{
  "arch": "crnn",
  "n_mels": 64,
  "num_classes": [52, 7],
  "hidden_act": "elu",
  "optimizer": "soap",
  "beta1": 0.95,
  "shampoo_beta": 0.999,
  "one_sided": false,
  "l1_shrink": 0.03,
  "max_steps": 2300,
  "adamw_weight_decay_other_params": 0.05
}
Rows from block 3, named by matrix and row number. Each number is 200 + 30 x the weight over its row's rms, rounded and kept within 0 to 999. All counts start at 0. After the name is the row's rms in percent of the matrix's.
# conv: width-5 conv, stride 2 (model.blocks.3.conv.weight, 128x128x5), inputs 0-14, a 5 kernel for each
conv.23,071,192,256,200,188,200,203,206,202,173,215,200,155,160,202,192,193,290,212,140,217,194,200,203,197,201,202,198,271,200,146,199,201,189,201,196,187,175,206,287,193,209,190,237,152,193,192,214,200,183,203,190,264,165,196,200,165,276,225,200,192,97,198,363,214,177,266,188,151,201,207,179,184,210,198,211
conv.24,100,202,188,202,127,206,205,183,288,193,178,197,191,205,176,215,195,201,290,208,215,194,203,200,203,200,185,195,202,185,214,207,202,200,194,201,194,200,201,197,205,202,196,265,192,177,156,253,202,177,173,190,208,197,203,146,174,200,203,263,190,212,132,214,237,180,200,203,205,206,216,218,200,200,210,152
conv.25,087,197,157,200,196,221,242,204,226,218,120,226,189,209,198,229,260,165,168,172,247,203,204,274,166,208,198,200,221,177,181,200,203,149,202,209,173,184,242,198,197,238,191,202,214,201,202,198,170,197,206,201,201,200,273,197,269,245,153,197,114,241,299,133,158,201,190,207,233,214,166,199,194,197,273,156
conv.26,111,183,206,199,202,268,250,178,181,168,231,195,189,206,191,186,205,208,191,122,242,185,200,201,178,200,299,208,198,173,178,181,202,199,199,202,201,200,210,200,193,209,199,277,187,139,182,305,203,187,191,212,224,226,158,202,200,267,200,208,161,205,182,194,180,204,200,198,291,202,166,231,201,154,201,193
conv.27,112,202,200,201,201,215,170,210,215,203,195,136,180,206,193,288,194,166,230,198,175,168,180,200,237,237,290,306,133,131,164,184,204,161,199,249,220,202,198,178,198,311,205,201,197,147,188,210,215,165,203,199,201,200,208,200,195,174,189,214,193,205,191,198,203,192,188,218,216,164,173,188,266,188,196,175
conv.28,086,193,201,271,203,163,192,238,203,204,244,200,198,206,167,199,200,203,186,215,187,179,211,210,177,210,177,154,209,271,191,200,201,190,200,202,190,193,207,200,201,198,211,199,200,210,94,273,221,175,213,201,205,197,200,204,139,203,192,181,202,147,199,189,194,241,194,256,200,173,191,186,203,198,200,199
conv.29,094,114,197,201,301,251,152,219,206,188,218,198,200,191,194,211,219,188,93,222,195,207,191,196,177,209,199,205,218,238,198,176,159,172,214,258,114,187,201,199,283,181,166,212,201,246,199,206,197,203,207,217,202,199,186,199,269,220,167,179,164,193,212,182,46,285,200,191,221,200,194,200,189,204,208,197
conv.30,109,200,225,165,258,200,213,203,198,196,157,198,187,191,215,207,201,206,210,196,200,191,190,199,202,207,197,199,201,196,186,216,201,194,212,239,193,199,244,218,198,215,214,202,186,132,226,230,200,215,96,199,262,199,194,200,160,294,195,172,201,171,175,204,220,236,205,194,199,200,184,269,178,200,187,185
conv.31,110,204,204,175,265,179,195,180,212,201,217,209,212,191,250,200,143,204,292,219,196,200,185,196,225,198,184,212,88,222,222,197,214,204,165,199,202,202,201,199,203,220,201,205,201,208,214,181,212,200,190,206,200,184,235,234,142,182,248,248,202,188,166,239,201,217,209,261,236,206,185,198,207,209,166,190
conv.32,096,199,186,206,215,205,191,186,200,200,178,199,173,198,201,198,228,158,195,203,182,158,194,180,237,204,235,187,201,160,200,208,218,196,200,194,199,206,190,235,198,203,181,143,225,208,241,198,193,177,207,200,193,199,199,212,207,229,172,198,179,161,209,199,198,208,183,201,203,368,200,207,197,192,201,197
conv.33,114,207,191,149,202,201,183,209,200,183,196,205,200,256,214,200,237,221,186,200,148,203,216,201,197,191,184,196,232,224,239,199,215,196,173,193,200,199,198,200,201,178,297,210,212,156,213,168,186,214,200,219,200,217,195,214,243,192,198,183,194,205,188,211,213,220,211,188,198,174,171,198,200,195,202,219
conv.34,090,145,197,202,240,245,203,173,117,250,386,210,197,201,187,200,206,216,161,288,247,197,200,188,187,205,221,201,202,194,198,183,191,167,222,220,247,218,227,213,94,194,237,173,188,200,216,200,197,217,144,193,264,193,196,200,197,260,54,136,315,162,185,166,149,381,199,226,213,223,189,234,193,200,205,195
conv.35,093,201,200,168,211,278,150,127,237,221,234,254,169,201,196,173,216,159,195,199,229,201,158,245,229,164,188,214,225,184,213,193,264,184,160,210,203,202,196,189,205,199,202,204,206,186,200,157,144,190,299,208,150,231,282,191,198,228,200,196,178,201,174,200,208,250,209,200,221,205,247,201,199,200,211,151
conv.36,112,142,179,191,202,193,183,204,156,207,246,160,201,261,224,144,149,219,145,335,180,200,194,199,235,200,203,139,196,227,271,205,216,164,201,200,204,208,207,191,189,202,194,196,224,199,160,204,200,259,200,209,153,166,205,212,179,202,170,206,236,199,167,263,200,265,219,213,192,197,108,202,200,179,195,210
conv.37,099,187,181,233,237,205,199,166,237,146,181,202,200,200,201,183,241,164,189,88,217,187,197,197,200,190,219,280,93,150,206,193,218,216,176,204,196,200,203,202,206,194,204,194,188,204,195,197,204,213,189,194,206,202,201,203,200,197,200,203,200,160,236,215,162,176,207,198,197,196,197,203,196,197,200,201
conv.38,116,200,173,201,189,267,228,198,119,199,205,200,193,247,200,214,167,152,194,266,206,201,189,201,202,180,135,170,201,234,293,198,214,183,191,184,194,200,186,176,220,183,192,255,248,177,203,164,168,224,190,201,139,244,210,203,199,165,179,192,239,191,200,146,236,212,200,185,216,204,166,198,197,265,205,185
conv.39,097,194,189,207,161,215,179,169,308,202,208,155,199,200,200,213,161,202,215,120,197,138,225,164,226,217,256,203,237,156,156,162,155,198,298,205,200,218,200,197,202,186,214,165,211,203,163,202,222,200,201,186,188,179,214,201,203,172,142,282,201,180,194,205,228,182,190,200,187,203,211,198,184,214,200,210
conv.40,078,251,200,164,172,164,196,250,160,212,189,198,191,200,236,204,199,294,158,200,227,192,103,251,252,209,200,193,167,254,192,229,258,252,166,177,202,190,236,203,200,182,203,243,199,201,215,191,194,198,193,204,201,184,196,274,166,228,201,152,221,155,198,319,200,202,202,201,199,200,201,172,200,199,178,255
conv.41,091,195,201,204,210,274,184,244,202,186,285,198,178,198,178,197,192,206,155,251,228,280,147,164,193,236,272,192,159,196,191,183,200,199,205,206,184,203,210,170,231,201,197,208,191,196,310,210,197,195,110,212,229,191,150,200,193,213,203,200,205,193,187,199,155,236,255,221,200,220,182,196,195,188,204,231
conv.42,100,222,87,163,239,226,209,229,186,182,205,215,196,196,200,206,197,131,200,238,245,203,200,193,215,210,206,176,176,205,208,218,193,180,198,191,158,209,195,208,228,207,169,174,272,188,245,174,187,204,208,182,194,196,226,217,200,202,151,208,189,227,195,186,203,215,149,204,201,231,196,221,147,245,188,203
conv.43,112,206,200,200,202,211,158,190,217,200,197,201,196,199,201,201,165,258,200,169,196,190,199,199,178,191,225,331,206,163,201,214,202,205,196,168,200,195,211,205,194,225,315,193,198,164,217,225,268,186,157,200,201,240,202,196,164,249,239,113,211,197,222,249,182,209,202,181,221,199,199,215,200,205,206,212
conv.44,089,224,203,158,193,188,286,130,196,187,182,210,241,200,210,179,201,193,160,206,199,242,227,183,198,202,225,181,200,200,203,207,198,199,137,202,198,221,231,181,162,200,199,208,191,190,154,237,203,186,196,205,204,196,175,213,203,232,151,188,212,253,172,196,200,204,195,203,261,197,182,359,190,164,194,200
conv.45,104,232,218,192,212,200,194,353,218,180,147,200,201,188,201,202,180,243,203,196,149,189,273,183,165,202,201,362,136,148,203,94,186,232,201,200,165,201,170,203,230,180,250,196,205,198,201,148,229,280,187,204,201,199,203,166,210,240,190,136,165,194,234,232,176,182,172,196,193,195,200,215,269,208,203,116
conv.46,112,203,203,189,215,206,210,214,200,160,206,150,198,195,201,223,247,211,209,161,197,189,165,200,194,204,321,216,162,231,12,253,190,107,196,249,276,199,211,209,151,238,175,201,130,164,199,300,251,163,176,207,217,244,175,207,310,182,184,191,187,200,249,205,190,203,198,174,200,200,182,251,286,164,175,190
conv.47,092,214,138,200,207,198,200,229,188,214,201,189,219,200,193,171,236,147,184,224,195,178,221,230,198,212,200,181,199,201,199,208,279,219,198,138,200,250,197,190,121,199,200,234,180,204,157,153,346,199,183,197,212,228,196,206,201,194,161,191,212,160,254,150,201,266,209,191,233,201,194,207,281,154,195,204
conv.48,110,201,298,146,166,179,203,269,213,163,205,191,163,164,224,201,153,291,185,183,168,172,182,200,221,200,200,176,196,196,184,199,200,253,209,199,200,165,224,211,200,193,200,202,200,200,203,201,194,220,206,195,224,154,196,221,68,197,229,200,219,156,226,277,185,190,203,192,201,188,208,194,200,226,198,191
conv.49,081,197,205,204,192,199,218,201,135,200,207,209,207,175,166,210,197,183,268,182,233,203,199,144,200,208,188,179,284,224,200,189,178,198,200,205,219,212,200,191,194,191,199,238,189,185,200,186,210,200,195,200,201,201,201,203,197,171,204,241,156,219,202,162,217,202,210,200,172,207,200,200,117,205,197,250
conv.50,103,199,201,212,228,183,229,160,205,259,217,263,200,182,198,178,156,133,276,253,170,196,134,224,249,217,178,215,239,201,184,179,192,224,202,204,200,165,200,208,200,219,125,162,225,229,199,197,188,201,231,200,194,188,200,196,196,176,186,292,203,246,209,181,238,155,166,186,197,198,210,202,203,220,200,186
conv.51,109,149,284,200,199,199,205,205,181,198,198,189,197,206,214,216,197,254,191,196,268,138,200,203,182,203,198,207,204,197,204,212,220,136,159,222,162,202,308,174,121,207,208,191,195,196,227,118,187,240,186,197,200,208,237,192,194,198,195,218,219,189,190,222,143,230,200,190,199,201,200,122,182,226,227,216
conv.52,093,194,196,117,191,256,216,184,200,198,196,185,198,199,202,198,199,350,190,196,189,200,202,219,200,199,194,194,191,219,195,230,210,173,191,199,162,209,207,200,200,198,244,188,187,210,198,210,184,199,216,200,190,208,164,199,181,304,199,157,173,154,188,182,205,250,136,200,215,204,202,197,208,201,210,172
conv.53,077,200,167,182,203,204,219,102,199,210,250,213,232,200,191,195,269,196,148,276,203,233,164,190,209,182,142,210,210,306,200,216,208,198,160,223,185,193,196,202,229,204,201,200,205,200,143,192,208,199,226,220,155,197,205,204,219,214,245,207,151,167,217,190,171,236,198,208,195,238,171,203,202,197,191,209
conv.54,103,236,217,191,200,168,178,178,123,204,200,216,193,169,169,200,193,150,195,219,166,200,201,199,217,213,202,188,128,231,201,218,203,193,209,201,169,189,203,191,269,199,200,190,226,216,202,195,189,175,198,226,184,219,136,255,199,211,158,207,210,175,200,100,196,264,248,228,251,207,187,200,187,166,217,200
conv.55,102,200,209,120,209,223,219,255,197,143,143,201,204,208,199,200,231,189,197,183,190,195,220,184,165,201,200,254,201,208,238,189,201,211,202,198,202,234,173,197,208,159,198,167,250,215,200,99,272,272,199,203,192,199,223,195,191,206,274,196,166,179,292,202,83,219,195,201,220,208,192,205,198,221,208,163
conv.56,086,268,181,200,200,192,212,254,197,201,144,216,203,195,175,207,215,179,135,263,215,216,192,199,201,227,262,187,134,207,248,193,243,204,182,198,195,201,194,204,207,200,203,184,202,249,200,203,284,160,185,218,211,195,198,187,191,153,201,141,198,175,293,149,198,230,139,235,207,216,210,204,243,201,195,173
conv.57,106,199,199,176,199,195,189,191,199,202,198,201,201,200,206,201,218,232,143,205,187,205,214,197,199,206,176,186,215,253,206,262,208,135,117,197,201,208,194,196,200,153,203,203,197,245,206,139,205,198,200,200,206,193,201,199,200,330,222,179,162,170,280,170,158,221,120,200,215,200,234,199,206,223,215,206
conv.58,070,207,269,195,201,130,203,185,95,197,199,199,186,194,193,201,178,219,205,201,206,202,205,183,212,203,218,145,199,196,280,250,205,200,200,181,71,203,198,199,257,199,204,189,208,220,200,199,199,133,280,176,202,183,235,203,159,199,227,225,140,189,203,180,205,201,178,204,200,198,199,210,121,201,277,200
conv.59,080,159,176,146,209,235,207,197,248,291,115,106,202,197,202,267,154,199,255,181,225,197,181,203,214,207,198,256,186,183,229,235,199,180,200,209,241,229,197,200,209,256,201,159,245,118,200,179,200,200,213,223,154,201,207,228,199,181,234,228,201,195,194,203,224,137,224,218,202,206,172,151,208,204,210,174
conv.60,116,180,200,203,215,157,198,197,244,226,169,195,186,200,198,202,227,117,213,206,191,199,217,213,179,165,183,127,248,284,204,206,186,206,194,219,201,179,200,200,209,199,200,200,244,195,200,197,224,203,200,143,200,199,264,201,204,201,179,214,163,201,227,147,146,303,219,211,197,182,191,197,198,201,255,207
conv.61,113,205,198,205,198,203,225,204,165,158,302,199,198,200,202,223,215,226,223,200,202,229,189,185,204,200,150,195,233,196,203,169,214,208,147,202,213,198,200,201,200,180,230,210,201,198,200,200,173,200,177,170,200,198,200,185,162,190,206,211,245,225,180,228,198,158,217,197,197,204,211,185,200,202,201,217
conv.62,105,189,199,222,202,196,223,164,195,219,211,201,206,212,214,214,283,229,202,187,131,205,196,206,195,182,201,213,219,180,207,200,197,202,202,199,210,185,173,225,202,189,205,213,202,207,200,192,198,200,199,198,200,223,194,173,232,225,191,210,138,191,165,201,207,190,201,211,165,170,187,202,211,179,200,169
conv.63,103,182,200,199,205,228,227,150,190,209,199,223,202,200,198,201,171,195,193,158,236,208,215,200,203,220,219,209,195,253,221,225,202,172,190,180,186,222,207,204,201,221,151,181,261,242,185,218,238,200,216,190,173,212,209,215,163,208,219,199,190,238,235,136,122,195,108,195,248,236,191,176,137,213,231,196
conv.64,086,202,282,180,196,153,183,197,141,211,301,196,204,181,200,251,155,164,225,230,230,201,198,201,203,216,183,198,207,239,185,171,218,222,193,141,202,202,198,191,194,239,200,143,190,209,199,204,154,197,192,195,200,200,180,200,204,198,159,239,212,269,201,170,208,195,198,177,201,202,189,203,108,220,258,218
conv.65,110,152,137,213,196,268,209,144,221,199,158,191,205,207,202,232,198,167,315,177,198,202,200,200,196,201,155,200,261,220,190,208,207,202,194,199,200,194,182,212,178,232,183,208,196,174,96,195,300,191,201,189,204,274,242,204,195,195,207,245,199,139,191,198,318,203,200,199,183,201,192,221,230,178,201,187